{"dataset": "rendered solids tumbling over patterned floors", "text_encoder_causal": false, "final_lr_fraction": 0}
Rows from block 9 of the image encoder, named by matrix and row number. Each number is 500 + 50 x the weight over its row's rms, rounded and kept within 0 to 999. All counts start at 0. Numbers have three digits each.
# convs2: project pointwise conv (encoder.blocks.9.convs.2.weight, 128x256x1x1), inputs 128-255
convs2.4:489493482557475433447551516425532432499546463482500473494504593559495415474499478452494453489514541440533460545570519586467508446496513395345474498546485446498477476499571423516456404512472482544409445482480524529492459544518633525479609434556518518489520532549565522499508422475544434501465501507452497455502512551520478617544569502444513478533489447432467512474491436485522598440561
convs2.5:503599452458528565416502498451577475481446451514547484383551486530469475525450489477494496585479491427437579457440489498515416487436422548500534457516458543415558522370558478528603474547532487416557532475427496523519484548504427533431555633508569531483432481576435429464479542489548508489464463488515502593331421430479474413574410570515427477511493463441428556469567530586499469582531
convs2.6:424496516454471520539472562628502559495547494451497404440535649524507429546405535551491514424483457500514386501491519466480570449558442508449543496529576494541483477473495525567536457493486544460535497505520592481518517504553505441515474443437498502516484466473509497506464619526490479431515481541534538584523406448455435500499518434424560331516539423497482486469493480467405527427474
convs2.7:531419544546547473509483542556397556448412502497406478512479528477460437465534455451468464391510560461508485516554509522520518485519559493486550444442375582480574534414467514432495555444546390525513467454462404486510494567506524543473445363552549469572517532503495494495524484493639376484593479561545522408523451543467542463507557472543469473587466449462441487535452492457457510450424
convs2.8:459551372551411479408533466473516427519449571535540429471567517480480585522493439530483464575478534447554464533542447453578449522421602456467488473415502497422483431476529494496457555459522456581502482564538403498411431442531457525350480508488498524471561517456483520524566494558555461599584449552565445534459557452493535468491447576633483538543527500467548511487461505509452535516551
convs2.9:525491570429540548372536529445464491511450509618452572428497457497495402514413507561503497447485487517501454511365499508586445486478372514532458517555445523451432604480434523508662426555436502529519475491510572508479535546460504477497522482561514533481499518480451475402505523475396600465472443466675479434479530462537487468486566540523437512451539532534514425504512505522478491509510
convs2.10:605514511482532498466524467517472470441477483485422440447468532462501552566548458538482409389505574487431408495552421532433534412425502476539420458430474564431457517419501504559529582513467365445542506473433543521498459468399546519454469547511444453449424541517484462509459451538465441428458545576465516467487491521489519439509403495480470509407511561531500445459557572428440540494477
convs2.11:423454451511480472568441447336442624501594552552494500413502473516571520559428516524545524449503424530510476519534497612457570575571452486498507493510545539450450448530472494454478565417507626489528444539559567528562564508530482508511479557491484458588487479552494540517444422520393486358566466454326473500495510470549491592558452543525434531542488487457569496537435416504520506525512
convs2.12:536457477416565480505601457444567475512505465527483476442536527483433463474505459476495484411491550443566476518572489521474506471535460531524459549475545575483493436458586515442430517559499495527536505549442484441532563486434557436525482485505398464486530529598466544539489471516514482486501509556477458504446547537541415357559580475477512493459464461507517520520457429499571508536512
convs2.13:405494548435438407498548488532456472494410468509518518486524558554450482452585533418440529518485505483545449529536469473530348472533530522545518418459421521383440469440468517438532552529509493460413519526584407522535451663532484393408574498456503501504505560533514528506482450482489473506547557498492501524498463534452556540484496502481523494616488437549436564468543514473587490501466
convs2.14:416552471515547522441492550451536523523525548527468599586503455502585475473445457527483483444548440583453531501452494521472517477517461476536528630528546575442484478559493501606448496616444498508484441491521538556483472472554551414512548481481458516476572483506419500488436561484466516580430537507492493506476460609479422571462604470582497453402491498463454516456478498488429466497543
convs2.15:542447480513552397575424378531480471509447469462549505540509512513484499581540511522499467442533498525489442507519503496418455519606480401545502467579494536528481492483472450530543519544497550530390472668488492449560517396470391488659550547552434528474528467522540607584581427429412630480506546500469489449545543434532504601539588495428542500422552543453472528531458472528593541460491
convs2.16:558521504469473542389518515607483478462421562552437507520544426483541474419536527514512553457490499506499494480460494472549575505468442550384588495537571554372490494422522539480553523537443428375522514526417491490412487492452519461555479501442470491448499494374492447435465519472521494489553458423474513575450416522424573503517383545566454487432514507521521460528511469509580407424471
convs2.17:437445380463494554473483545461418449497551478406564507436517331528496503536518566502507474516505487453468574500477486443450535480520418445592497518428499488509462395602420526540581573431474512502451560500536550534494538484485423471450463584519474516502472591535479481480508646509513437612363463483469497528569507545517516478482519468475495545490526529446524454505552515546506500561449
convs2.18:420463432513490509488539438559544474482419474519558539448470490545521504517446485489465473463514451510454515463563570522529596586439622474540453615423462606500507584393551534477486641460521469436471563427505544606498487492560544552565439514457461534429522473494508545497526500500494522521510513493521501465445528477446495440448495473355483525486485539502452516532491492520470417425591
convs2.19:493488506463525387476567602434452466467484552457496470578529464540471503534517509444494471474540523473527524564496537465426427494519510618553495580374469523463494498453449606477550611522538546507516500568524387420501476531580425452468533593464458573569515556601497535483579529569557409466476645543512525399511504496540467466546548497496522439544447464485447507477483489503548603484532
convs2.20:497519554481496516513515545544442476508448536603551542462452516476490470556454492552512534519456443457479537520451422483487464532408471502528529426532510564423481527443411482584552480533507596448506500489455461539539535465468489501491459536492471445519420494578528528512504453449449423416490538531472386503481539467489600549549458516522415471586398555492526569498545579444544530555498
convs2.21:539557536545446500573452504485471571416472508510488464599501501561478514550524519542398502540531541511425412568412512529517523578514506540504434481408435506548478546497475566425510452422553376463475451498476482501541414541506423486508512530538638482542519485520533494461581491493488462525582603559549544471508525469499504587458432486458408463531524587553416461450413592475448458430532
convs2.22:578447529433552476535582518505437507505518600473462443414564574531501449501513519449574462489502540470488538491566371514428567501528610479481428560507481457527531464542480481493553534399541378514548479462520460471523439547428480460445432478513529526523432490464552543477414541555464463500379493431480503626614573391510504480453533503601558577475467539489485461452448502491509405502518
convs2.23:419526502515596567553512527498547510518477443405502462489461579537500440469549475484503528525452438408560482469441498462504515514542448495592533538387520466494572480641546493607565501434472442425467451457458566451477527517529505531498536428572618446546616464545423460483530581531487551490485550504629512536539453507487530559463458567508540526507451427522519576468536525493449522580454
convs2.24:541557552524378474568532451556560670558504461600542465540472538485486491479553411498506548490520529570546523472549540405521446477538458523505462439518509478463466495584539511465486339469536494494483562547503457573395522489522445497496578587537425505593500511376483423484495459466609573434520505514585457590417477470539540488525486548468494498484455516460543543486520472493444422487540
convs2.25:620513541479454594460506515476437522463481614414448498603376432428511491454559453388485505490498520530536472540517434460502502526421472501575387426490600540413517564470489482535482486576554511446606482456479412567494446436521475446451515515495608511427532505454503487469478526474557436505497556454508491640451455591563489440476546389598536482481443514479503559448486506542451486471590
convs2.26:429448565500479542412483440484408488586552551477452484556559483537446431548487480406501388468509472454539456543620530478510464461501531555530549437489517539489495533345400417557513500568567533497557476510512483474527534457451442524528432442412585499506491515472502489515474579509579541471561422547602510515512529488600508508515538501479468361521458579480483517518485476543440447540562
convs2.27:518541459535404545487487546503468611405564548526428517471474498509535474444438480536439481472450558626539522486511509496549499507475495427462524424491522501501491471567419470446418533471485607508525494580503415532481509411484601574574417473463518517588574474520365518516455492420507535462654525502440475494544525457510505514429531523542496543528511477511508472449488584466470549516497
convs2.28:518567568521516545610618564409465529493529452484571397532540420540546435487432529457534460479498471527525511501509530509535434546407544493479455497621514542551528477577428591463571459448537486468451501466487490465580470501488522499565463580406496486517551517605487467419496620517482481536520438548481535490478518465400456464447395528422496488525412494559418456508492532538469464435461
convs2.29:544405616506501421512437468487554459528586608444507418543496528447445531509530414500520552566493530503489438495544480544471496504508569521494532542440451587554533534503514517468536486550529443500627471581499599469509435545524459468561507455486513531603477468420501518549536469528491521580480633544448447665602527509509454422490544475548566550452477529516446547486498463475497373490592
convs2.30:563509484534564467495498551468540452480624556564525467534551479521522587515537561555515455532598558570482472548532474485577539556497492494473476534591441584495519500535529589444539487577526380544460497564497562478473552508520489435404598543465551531420509472580573536506468473533590509581478562475551500381463525529456525541612517525548428530546493486480545478486443506459458520422467
convs2.31:515489531483514546499456529508377497514418487454488522470554555512456547509563486542505479474474585573513433508475523507507525575492602463507420509605528466480517481389460481551514502569460438566402494435462566489499579510506399446409568520623451487472431441526535410474439559500525418502473507499588521488506529478466527520444555517507505442566439524540534528480475529484521548426497
convs2.32:585389535485407460502423462420401491539485437533486447431466524532459489490492510448542487466514449481478395479515505507596397479450488473548513428437542609474445522460442529428502556510485586479527439538547529513536521446533469431498386560463562535440433452445505487517522552565473593450431551559392505402552504455565499520468501494431447400513479526469491522508498523579523537423518
convs2.33:483437496487565500569534547473553426621448521453460359405529466489443434457445494432489517477527537479573494506584506471461505494537472504513461468448435532496485524521517467539613475536511552549448536482435529508563460494484596498588472484479558522464497511539430529525587550405502429492524512484468516468562573478473562528496472525439540637522501515520383583502473482563417446422529
convs2.34:481379485545419519460494496375500549571540504547479479470488502497529422495559577453490487478483534548432563505543530575527479464456582479541486375499485486515470515444523559616622505500526452560473527517522503559498540514531485448453540485462517532565482549379514502497533474466399581526548587524591550411451516507489470533461544524555517595426419529470361568502469546542496594530544
convs2.35:453458453544472565512467489434550573471462547486544532487539463471479472502537514520529482501466505564385429565469528475542426445495450491495520416608520444539504470430509502560519566458501458518478563633575594479443595485516338519501540502535563514435499408446431573543495463526544548525438479447532559511497462463471514483467480550518504450489512477461490522470465479507493582376535
convs2.36:550531500517475441502486496524564574521515481515532600543407476498590571530507641564484604556482467540447576488466495483545502469476591472554555504509595470468498555506552530468384530464476504526525442534426455506482511495511546539487530586478593491452534520481585468503452482515520495589477582530570534463471456504569471598457560545528439540453526525514479541515477543439523443567470
convs2.37:437492430571484481592476530489571530489528506418549478580506557438540546526480528422466533421522568576466524540550521392463498475457487551530453410553532508434521478584594426553552542470559441491443539525475409494530565531477453506513563565479464446533483505449475555518414437413570613479485447413533505444476484463501503498549682497481475462476450461521419504480541478519483528478454
convs2.38:500456484543496453550414467460471441423562567439590498560435418512540498542562534501477530523494461498470463527538518485483476482523461407561369526509543514430502474555490480508545588394542508501459470449555425600517501537453444522552574527510526517513380444553465519488561524488476550495337524505498508513553459552478595504442472403452530515406505568486477527508491571449503524479497
convs2.39:441506498561463573463526489461532433517604548463468538445458422437569538499603499551517563417470580591548507481473590424590594574476457557543468503634505500491448546533483576494510518435525521544435543543512538390414566539492443450513462468434479490462509485451468471489468425525498539554512544416471518489467485498500562414492518461454485611371525491557535481512530536460475598480542
convs2.40:420459501524484593446506560542462506531507379449600542506526484501515486538475427522519524538510526510402491487525527414455557407553454468472547508502480481516452486462480427580466490569496547502488503508504501502539437469500433566506555489593514556515559443421505465518550518526428543595372494493506442404420435440467532554533566362439545500534486581472621457477519500480619517520498
convs2.41:403506484498467378412469492448442434494373529524462482520531460515408450518436423516475447483488490432585455467411407542516359503512355390497604480414434492396490519481491456544480527486529472408472430560551455537507481538478404496434571504483507478521413509569418468541520477409511476473497512382496522433534424503442567564565525477576531421512530552460496583489476473435557546593448
convs2.42:603510580496477513550432538506499386476603506467427480553516467537445537543451481516546549520498499499457449487481509491518563437411464530530372545491490506528518433618532440486554463498453520417567460502426522491514527456485540545445535471542438544474548485406488502537445529496491440510405462401482494562516565516583471554478559509486537454466483446472518392502482516504421500384461
convs2.43:432519513446474440488509477548500405426482522516525534473581465571427515581540485521518437415535447492489481462442389516517421374499439451506523495433442563459494584597508480456572491477499469412440449454562534449559478495480539541563532466444442510463427534413508517486532527509471453495423520571445481540559582451617436500442507474593484483587579488463522379510437528567491458390456
convs2.44:575585549587440506533540545561510538532483438505454480643471478480503508486517560549492514544518511478454420520504498543465526511539435518602538543609570532540510468435503582514435599501447438458478425557533503628517531599506380472487587448489568520416504464471557482484493504580355475540422543523500510513535494504528424561454486439451564489503530466451596608440512419511490478524522
convs2.45:569456571470466546490475454650473520521355508493528537399472520456559456489433599540501538610494473505526529573499522530526560509439523507465573465518546501525497509480481426484511426513491459476537520520521476493446487439448570497531473475491481536549493520513476471566513434480479513546465482573471539372546425568456534480513558554551513622587545497459426467462459543499525523571491
convs2.46:572537598570513425500494522572479499483565489444494424568479543428534400513491442417525543605504518560498460554537507533432490501565500473504484413514532476580499520561511505480434464518563648502564551537508487491474520599454422527629524452441511546541512478458495517539499472548510657414496436590446518469483481546506539525508538490455495480542554472490521444537559485560491491364454
convs2.47:591417523518545588475539468409411538493550608478420485461452434570498443542490575537551530437532562478418497557553471392468530512473549574463563527543557495452526531502506564535532499494441427504517507489477537575541444470509424422441493528425593433494472461505572488522512509452543486539502573494528484503496454475475548477550466424568500503445435578479481571468518388509434543458475
convs2.48:467510527543404456574566509540477495634556476485517491525482505472507494472517402487463485533530510514431431459474494519473481512498501489487557475511491495568523505406446560465370533550456618495412510526519459525514531570545505528562451481489504445519504481522544499540587426509502535533623544567342471477576522425504466567496463445392521516498519501476437445527552564467482513488503
convs2.49:565470498432529546506423561654527554574521502446621384508548519511534423515546485475488424482497470515495528530594445447493585502489586549498529448449416452593491463510538512416498494525518479448504536479501541510559440556483576486507458569459444514489498560444612562535554523580460503516414492533475461653474526450438534523507486450497452545531488560481500426509497517423498530527537
convs2.50:509525439527517539545565495457482500497544520572526523583524525499431506571559496426512541457527535548544453508436458433442574492438476658458525472473471529446517462480541621535472356415495548442435479445528450520515524505599435414522424476526566539427523492490566473497446417495446504449600539432476509532449419435478574576522443540549533473508488517526503520489480450462530494425451
convs2.51:481497509490531508484527524560551489488533414429510429553508566576436448424432475558482554472441430513554461495541528498537578496538472463464518518514466471506503501532499463472532442498567528511487532514432621401452486464538375489537401395519423493525511386543473459474561526455552509537476528459435517512437506591350567409505577446432463443527435488464515381517532496416588471520399
convs2.52:367552484500502457559399452560447415472516490432514441618498531461477443443621499511477493507474478441459494547399524569538557506559503508450495525440465510493489508521535438521507524464497445493563467456487425568525462499500442520519562393518398566568464450457550555501517489535451495558580489481497507551563528508503501601460457512472503449516530472541488393539511585522468488465495
convs2.53:513570528545497492488546484508497414521438448506488561459459518586482534563431524522503514587487452564512504448456503530533506535457544449496550585530455464418510463483469522491549531483511444492525485619481517512449474435514435490426564588506425481472495520465430541546492621601554473417429491480495563376495468504423551488469403569541512546588487447461536456471454566460521502494430
convs2.54:475505477472527502449540457628587492465320430469488524552440524536482477514411492471556467418516517573544506523438461425530511544446453454469549454488417476475545599539553463536537536535551446396559490536508401495568499416490606460592587506559487557497534479532425475524567498556489444545550434475550522528491402545488491447523568456478516486459527526511449509489479519476541461501447
convs2.55:512538461520437545560493495476562554494527617500521532463419434423554559642487456622473559613477529523519505477440469560517503506454465495482430482521513456491472430490573471570448455478492549516439528424548583490482437458542499400490544603502481393554409457453469497514510531407561484566566510540472451557480587492463466561513457427532532518470460590514587523481542597467444480558537
convs2.56:433447439474499438400576530516527464523425602525475508481557551569464478460436442519517491396521476569576485460542422425512520505469478537521489502438520491536476542529480483510507667530505524414542509487531528516506484459526584541490470495518451467555524519487462505540514480565555481351527472541493428544548519515483445464507554524477493521518565552500479494501494423491471387574542
convs2.57:515582516489546519469431444467502522490520492486477456463605521583380540556461493443526512516487490531482476492521472540472532472483528670468481533433404435595548472458499524461467518433495455472518535488515496522467427489470506516510526644502400501398469538395512522463453466557518446546611469425512466468527530443512467505495408528519493416499517525518510366498529461479538505459528
convs2.58:509506449466575575474515417538552434481455459481626481560640508501529529595566528465517572497454438454489379504417480416480495499477508502522468506487488509483585479526593451484445489532578467558514477498418498452490504404468474510474597548537512522408493490581566557459523428493508492477472518479482529552488476545484485573560415543513473449419468480560510518507496468490576573423481
convs2.59:492492440500549471512501492423412373582493531427562503571528479498436568391482522467527452455541530493450447543512449408468463453515521473482452438554414543427464514526408424469552405541512454560526465446473428592513558537473436491472505462498488461486529477411624494431524473525416501472383569521478490492561433487507552463536565429582492477555509538472377481507561415494553470549539
convs2.60:445521547589403446490467491490477559486550486454564419534461525502439471552460505523460508622505435507487475491416520533482451493503449433569509506431503471561549567420468541537456450435556498467491480492499452502412545518511455594464444396557529515513523443551482489495468511432529406518588502370489475416491549443428394470484550506391482451557447522480474470486455503493485586549504
convs2.61:442557548511554519501509498423517425597407437443579545608555414499410542574625471564517501556533489381609472514361525525528532492601454519534544463457539483459594423451538486473419481489471548443523503475532540498432547487399428455550616514518484551465522483457634468541506499596563505532509458445512532547551543479436492590511430561463464468502537486442581532533526543479540449542538
convs2.62:529541553491458580508499507541501458520524479504518404580500498532539446461466523485533499500487454489575417513460498374458540561479526389534527441435458541387503481509493527486532460446510519528490470522465391519567510452535519474538432396398552542454482549522468522529554547541446531496570533467485558507558461468409555537429516488506489378548436471544443499513491508460444419410454
convs2.63:564484537547462573491575405474497474431402470481523575505417460511464496419482484447489470532443516513547496433457467597557514601457500420498509578541486474538463529477536379445463413485491525507537491426495541510475495428520388513475430549583606562509483466501460473545493437535498464575380493625453513431490576491474471445451621460506519573523503547447534461512437511528456463526512
convs2.64:504421450520515503493493466463505446433516515495483520456554395511512499521443521350447476475453453506402447515541533494542436462493409379438561502457499530517510494541504509482408520454458428459462479398532453529538528468474594462575545533457634538412504397390509548408548530493484556473386396478550517443430443470526469501481460380414469489416539522558484493484422466480513493460431
convs2.65:520551518535466436472487499500506537512474445473454421452421486442573555536508446364563549538488491416524475524596465574501454598526536480566545565413519478478505517550551507443574548542420472560451526415472524480542420421498529538452581666455437445467539466496504464520547507472433576524586569517529542452500543511464414582537362562473398482495456531513495516495540500588505469482459
convs2.66:441646443555527426549478466470480436462498569442536519655499506462462528497509581527463543445475534507490555590555451479505479483476589518562525542426498483526430445476478567455554554459557567501524499433456323563495394537464506564543482514475576505519574485572466530453453457564435541527507554577539498498450438484475532440479522518484505463576469504493450426437399508572539464601550
convs2.67:484490426463472489447501522542457525551389537567537516417534550483499524442460541549537463402525474509466416569459510506496535483488493515507397499494532379530437454449489476555459489470436587485470437473556481566548466543500571494512429449552578579505511441594552468444469508511440621529497407456568558582503510520487479500438523531564509566506482500480491525465589546530503478426510
convs2.68:492554424569460546532498483517534531450475587516588354542554509452555447581539501529518468519452580447532519509531457485568529497523436466522554471501487484498511496516475436449487511439468435482594550414564476494457433362580352480495502516601598450564587410358510476496525445530482507467552474500501453573451537497518373461551381464424504483503473538382553433512523464535480574481482
convs2.69:563591467494511586496477512520614481527493541540480500545407498549527530440446524472521510498463525476546531441428452508505487487480401545473526502487540473515644541597561537462612442465429515473518554463453494555393489556457542504599658473541541502520557462548509492560568478376551564500578471493549409604380558527511482444539479466493524588478526541449511539499568528521438537426515
convs2.70:566518410483577411476462538537453516463492606493522478464523379495514465491509522537489469484483557538486525587446463469548480523529561554513444500537426473532506527540515523526529507538563460529436485560470538540467528579483440452381492451591475531567485524485528533481574359567464365522444497446506479553476443493432594495443648502623515554436499506445488478471531452443496517466487
convs2.71:501394525505440500588528508531459502513552518552539473492413505416599490465493557404543550596519502400496525537565487404554439513462534508511505485437536602424511507533514545480472556411503476488452467523562403585523475491514618441451474481424580549510487552468461531472492563490519468567494485446507532425546532441511556586479483535480418502499573476523468524508493557505508542595492
convs2.72:493491522558474421491502478577502449452489556537592384500493574574486494542471544591575547480501523520442502541499494463513513517449444535392476497509511483478469484559471450514550513460504577484519506433506516556508488432555428569496487531535442528556468489464493450495544424536425428507530423545417480547517485442516502519532563477531521594510510469399516506489432453536411511405423
convs2.73:463432499475570404446509543379527543515529554613474530350471436561474548453497528498485426368480430471583412497381470545528430542478427456453589498488439534459586520537584444448483466503457487493539528516510560464528542607382534507451471477493549540520458472502539484521515497452518379467429403437503444502512519517548588510516524388518458501534589503482472508504426440546462525502500
convs2.74:492527495537490500580398449479653454481576561441628498602527554481528529529516475503534563561454492452465564480514440573465464508497494483519569551409490540381472532484602480527540507490512410439507472536471571562576518508542373513469597545458537491524395512546559545517490480492459446454473601599531494448499416494543530556592475528579472559525404489495516558480461465439480458518472
convs2.75:480479578521494546543523456547527528490511459530517432535458581485510533395498532430464477561520443451457481479599461456608504565572527456504548509559488478501377520493480528437559535516558516476489498434417468442506585530529413417442385470459543481511456407518540530402504607392559430594465486498484508556472572462554462514495561476491417409591514425491517490511512494499589380510537
convs2.76:457509537527420491452528536560506591415438515489457500553491510469563433566483487409568441504511531488501582541526442387460515607527493443605492496507554491458515559583540509522557615414414469489471474608422477464518440472564481528544517488476477556572502453503507508554555546499479508470408505501492516489451475466515509482489540515557560560527492482418481486496496447490551544465403
convs2.77:567523513632492545473506522446563586475484537481470442530498554493497595517571504488505540456496539437533438513528460441606514589495538498508526522455683440484446432540474430448488488455500507490581489516442560466441431430468467524539478594504486458429564401484518487506442461501595518442484467518454530564497448478485455523439373459527530499561510561526455495458548507496500503458563
convs2.78:500591557475547569458478489461557453464466531539474384549425489519531523531491485434453500454546535487466428472639486521490454538504558441416458538432455513491524474541481477454435476501571500580474499385622482485601428434502409470510483530461487465436548484446554497493524550456488534448542505463554455500508654550508494468556410439454438397492521531564425505524542508466457497455533
convs2.79:574517491528505552507564587514532480448512423556522488413483427468489515487378491500515530465480453468449518461502496490509504443453540530441503521466471482469545432478613512509336512437559476552518471428540575486561471481523500470412514556409581494477420568574510466421444668554412426503410440462555532496433550473526555540502518527456471476440486449539477449522502500458457455480475
convs2.80:443434533445503524576432543490433539458460475432518533449551404469467539542575552576470506611558512511455402528446451409479512457510472397469440468474537522504481423462528553460440556492497521518530528493584578488504566556409514444562478581471424520416444528638452457424488438437546425548413448497509623525483574535510504464559509529498530473441498468510539488530504541512430558533493
convs2.81:439489435523601628516495491496475473446464518455475604415443484523469560480536477465491453525483573443521512463512409439535538541479526482515483526464499588537428531462396458437469519478528565464555512447508509364493484518492436460443328555424523444439436546544498519450468563505579363553466544482519521496530504534516515520533473424514537488456444482583480430512523554421463481546498
convs2.82:492572609506525438554455525455474512526557468393540514521489533528523432520508529439552549511485528477531597531449574501459507423530474499572460585480615555500549556544455485465528546475427516438504506504456484536506530514516497551498525520551536525524441533602432468527485521477528454360560528419448563448518435547578448521487551412462547613462470481437449538441512542539494593452502
convs2.83:536431455477534460504498423478494527578446496529556511402539545481588511573451541577453475561525505538448514491524489488462544505590561520455475454518565480504457516515495489517552433513472568541432566529554533522501597610425562525573467579598440418498462522680481525521568492522592452492597423480473469627487509488532493499547513535524516529531560503540502564536517487473468561435482
convs2.84:613537569457486588432476437429493458442484512458471478505419522529498452487575509449470540566478456540558529506641506545531539566480562432569471503535431531526438500515482514427542419469533610528465553490522481466500511497437550426515396504434378360491547595480512485511498419501548464583477547497405526543540525468378451581411567434493483511517540518470438540440465598482507606446471
convs2.85:455532487498453482463455456511491428509500569509555490526423526451545503509439535438518498474510494458447526492603494543454530507509522393558525526548526539402449506498505518562527488416438511514539538488470575579479535494560370457433433634640394481440500542429409471489594424499418445507403477527467484520443536466513489477415476362604542476435481552473552539477509569510435518443430
convs2.86:520496495492484463500435398478451531540611499479376441418461446440528517510519492502513600496510480534512588536507465448535454462546460445426449486467548426513450532395493528598540467495493667496559499548477484427472502439464640500390461565466449503459493536471472488557530462437486488439557490470443485563498473558504518583502491504525500517422524539468438515493436608490470471501510
convs2.87:497491515457435525500486465533479507568484431502414446624415489492530516551385464428487535370529458510464511455474522528496485514477564578433417411562465424539485479460448508419490552450422486590418503513496386556524540500573377533532464487518474531532498484441517482482514429555431441521510423452543428552472503504522504490412432472526546414549425456528528435535496462509598493544471
convs2.88:420425487537426549579418467611522523493588499573547589396492524422420465454536514543541524482539469450526442465460499477565518539448528617577481499470501514533490557513507574493506499568522512431545467484483511501483463470490518464532502550482491559591455502420486458454539511533543437495552573607557452507491514529495467453480391525522502570440407515481493522495493513459490467539521
convs2.89:386592438501568531402526578475514437441519483417538530624500531459466593453557450528558445426511516438448478466464524481533467460427461513573463575450466489526480490519513498523455627484535463516495539499549496487495514505527441598470509526522503502436509507528492501503522482478482419528499607457559528427538567501478422525504506472517509418471500464504536485496533584517403601497514
convs2.90:624538530471491494419477491561551559622571501472450490497481573512506433533528591568467512536548413464449463523487409596467441470499515531548472459480594416514509419491484480446436358473411433567420484478461513563487530500458484445467568538511577453500468522513525473515536486519432475481557500463528486580504447516533481482448437502432585511611491516504560473532464524484486526612544
convs2.91:489498572500539653478559441557424471382450515613489606558477519443530488497611468472518443417521488470507425467526514509525452577539557469564537555471459529568459580471445517429554513470496489526544512346487448519474481429501468484553440443528486533504524451336476533518612482476519559581533545586489447470571522535487557422453505449427480503524525517518421442515548532563535493445560
convs2.92:518441403569504484469533543562517536393578490467493506441449448542492473489504524526532493489458580418450445519500493508491470520468477502525414543484540481533464438511510450478507477463467516473336474537474609408525448398444578533562563519569546405492505502598530547545452480493482581582498543491492589382541563431564521589491481502514471581481485533456451474480484524501471597564525
convs2.93:409558445538483511546482443488473585474528523441513499490529582553558435456629428479459479555567489529513555539459519499541516505475452419533468553570539513476519525506472498509402457531473600555349545512471478494393502436542644465590477516579527544494493465515481467504547444474449522541545625496527436455479491509572399596520573516460559534514463503518479576477551619436465594521575
convs2.94:456573459543520468551447509542408512509479517460467491601543664489512389456463548553527468377511405526515487538528465455515445479519593467464517458446539477445493496561462524509541458526436535531551481506480471467393485568527298425528378391469530560483579528502474547532502494494376533548492519462556547580510502459443546562439468491530541389482497553538587507489477495468406543552504
convs2.95:546428506469575420514434513491461496563606435541474554463412525431506467382445547455514480461529492476426456497560474558460499415540519513442555432539484477566460550540438545481505440541454495568464524528505470465520619503521558566507474383529493506502515491519490472529564453510430504524537517495518488511534608527556474536529600497489454501447529422487455498568539523554522550487434
convs2.96:444462524536392594543457434470565544549498577385634535493564600382485510518466470443482553508477483458497485457518530536577461546422561520599572497463578452511463443537472469550464469515512485497557476497515638485507574387515533540561553512465476459515567516406460556527475510432433581521438596594533494499478642461478429518460434485474515550507493534562429491480414544463440473559521
convs2.97:476496484461603478543417535554360483448522580454498473485491455521511539454492407495468435494517636527432515510515541512527515516457510454492487556502507435586508485467409501561388488572494553476473478483478500580567520519353521485528489462560464519496482478614536506477491574474506512537492551515434493613573531519407379490553561410510482487443543517534459478539530475500526531599584
convs2.98:667469500480486453480496486655489451564473483474531481488432490484517434513588461510484495454481565455491506552450483493470512571488491412489480470565515497475545463559522375479436480513457430434494567578401537492512544351515472424490448552499517465499565489522432478513523560545517519398528559449508554505515486359516543625520430427475534473460472417480551486462473508486473525563433
convs2.99:518493465478482473418493450525411537599361518434468546481417496482532494465562510396497404515442507650516380449468529500491483536459425521617434528532558476487503523445477507567452602493476488436529527436554573524486480526523448504564502573505447493468586545479434473459499560493546576574561457567552474504547460491428402561461459420516537552548551530493550501464503552515467507528526
convs2.100:499500514481515525498515443451454525475501465503418534556461535602556407407513530542493488490512439514530516508537521509518539517448513472496539497503580500457549502427449486397489515455443449509551547559491500553439477486526462470484508495518467471454506562524544510591519519527519530445514516531500516533565588546527500532552456444454548467495478457441559549471463546513434499461552
convs2.101:578464530450491433434535450490548522569430490499457456508427492558547430498479521475487527530478428588462486455566621541480462506422551472471526525577577453620530578448532517563470508528566484583474507505546522487495510466451463557524548426450459543454515477542531535515454514511537461506516513499507521507557557522452479450505559541460516551532440395484428527464471405473540585405639
convs2.102:639597609501453567523555488498563463469516488493564411448428465481562490494507599502491504518475501512519473508507509466431385495457473540465514548625500498497531584425516488540486466478526599492464420485523532416516498579590498473491494584446577506475415466545519477446473544568442452520505441533526506494441518443525553468449494529435402432501504427561575474495496551508474504441490
convs2.103:539430509520488485603462540380530547600477519520469493556476509589458518561558513508441559479584535425513444440464503465507457429538457532554626488472564520490534542535585522516556517509492417512464498500520465484582505487468427467451595542459557471455532440483555481520529511408541534465541533572521480475556500523550459514545542546469502504541476495519533512575551403500478518535607
convs2.104:595525495460506541528524479532477549469569526354495560501448495519504386522349487481472482466490510524509501482420567450437540535475441634437539518545493430507556526641527510542532494450533526405488513506528398436555459473489585538592543509510535523550494505463484481463434517456600554424518456585553444437506483483571481475534485472445477537477530463550393507516513403500420492509477
convs2.105:676492484477530481479509398399505585529484494516473451482468480563619557488608487418529470534474478659493401458478525531503423564507482543466489571442565548497489509461505472525450523543473471483536525543437584545466518452485587581509604561495505460450515452473471586541561428413565585553571493525517472413513493559498504570527584490450502549602421504479456484435519493483555520440520
convs2.106:455504399467475505584455502528438518538490504604446441498446501553524555531345535544511538487509502461518499541420488481515560540488342568494480474555521536529380505480471518494506515491473539412493490504499443469483498510505598486494474405522407549497467417497460535523517457521549451459487436596501462494522426534488520500534565377461527432507545503474514502492549382435371508462493
convs2.107:436499471486437520505570547460540471507531487490476542488505559500480557448483547518432515450523481492569548534571468530476486456539496439495562549520577526577518489566566406450534490488502466552517505418499582486555543506534492526393520543533431536543502537473480458481542520495483507479437443523460491440435489610502445460496591544457610550440462415442511478474468483490467568469514
convs2.108:457480438554454648439513488545450478524401521543460520440479457426487457463522480518534516574529521446447493443427570492552458494465474541447507586552485519462498462440477461537476472512492464486498491496454483535463606448471561455449538433516434488478478512392396511517513467483369437574448453291492514433498507491547532565459601493516567507439565441489552537497521606530507466620445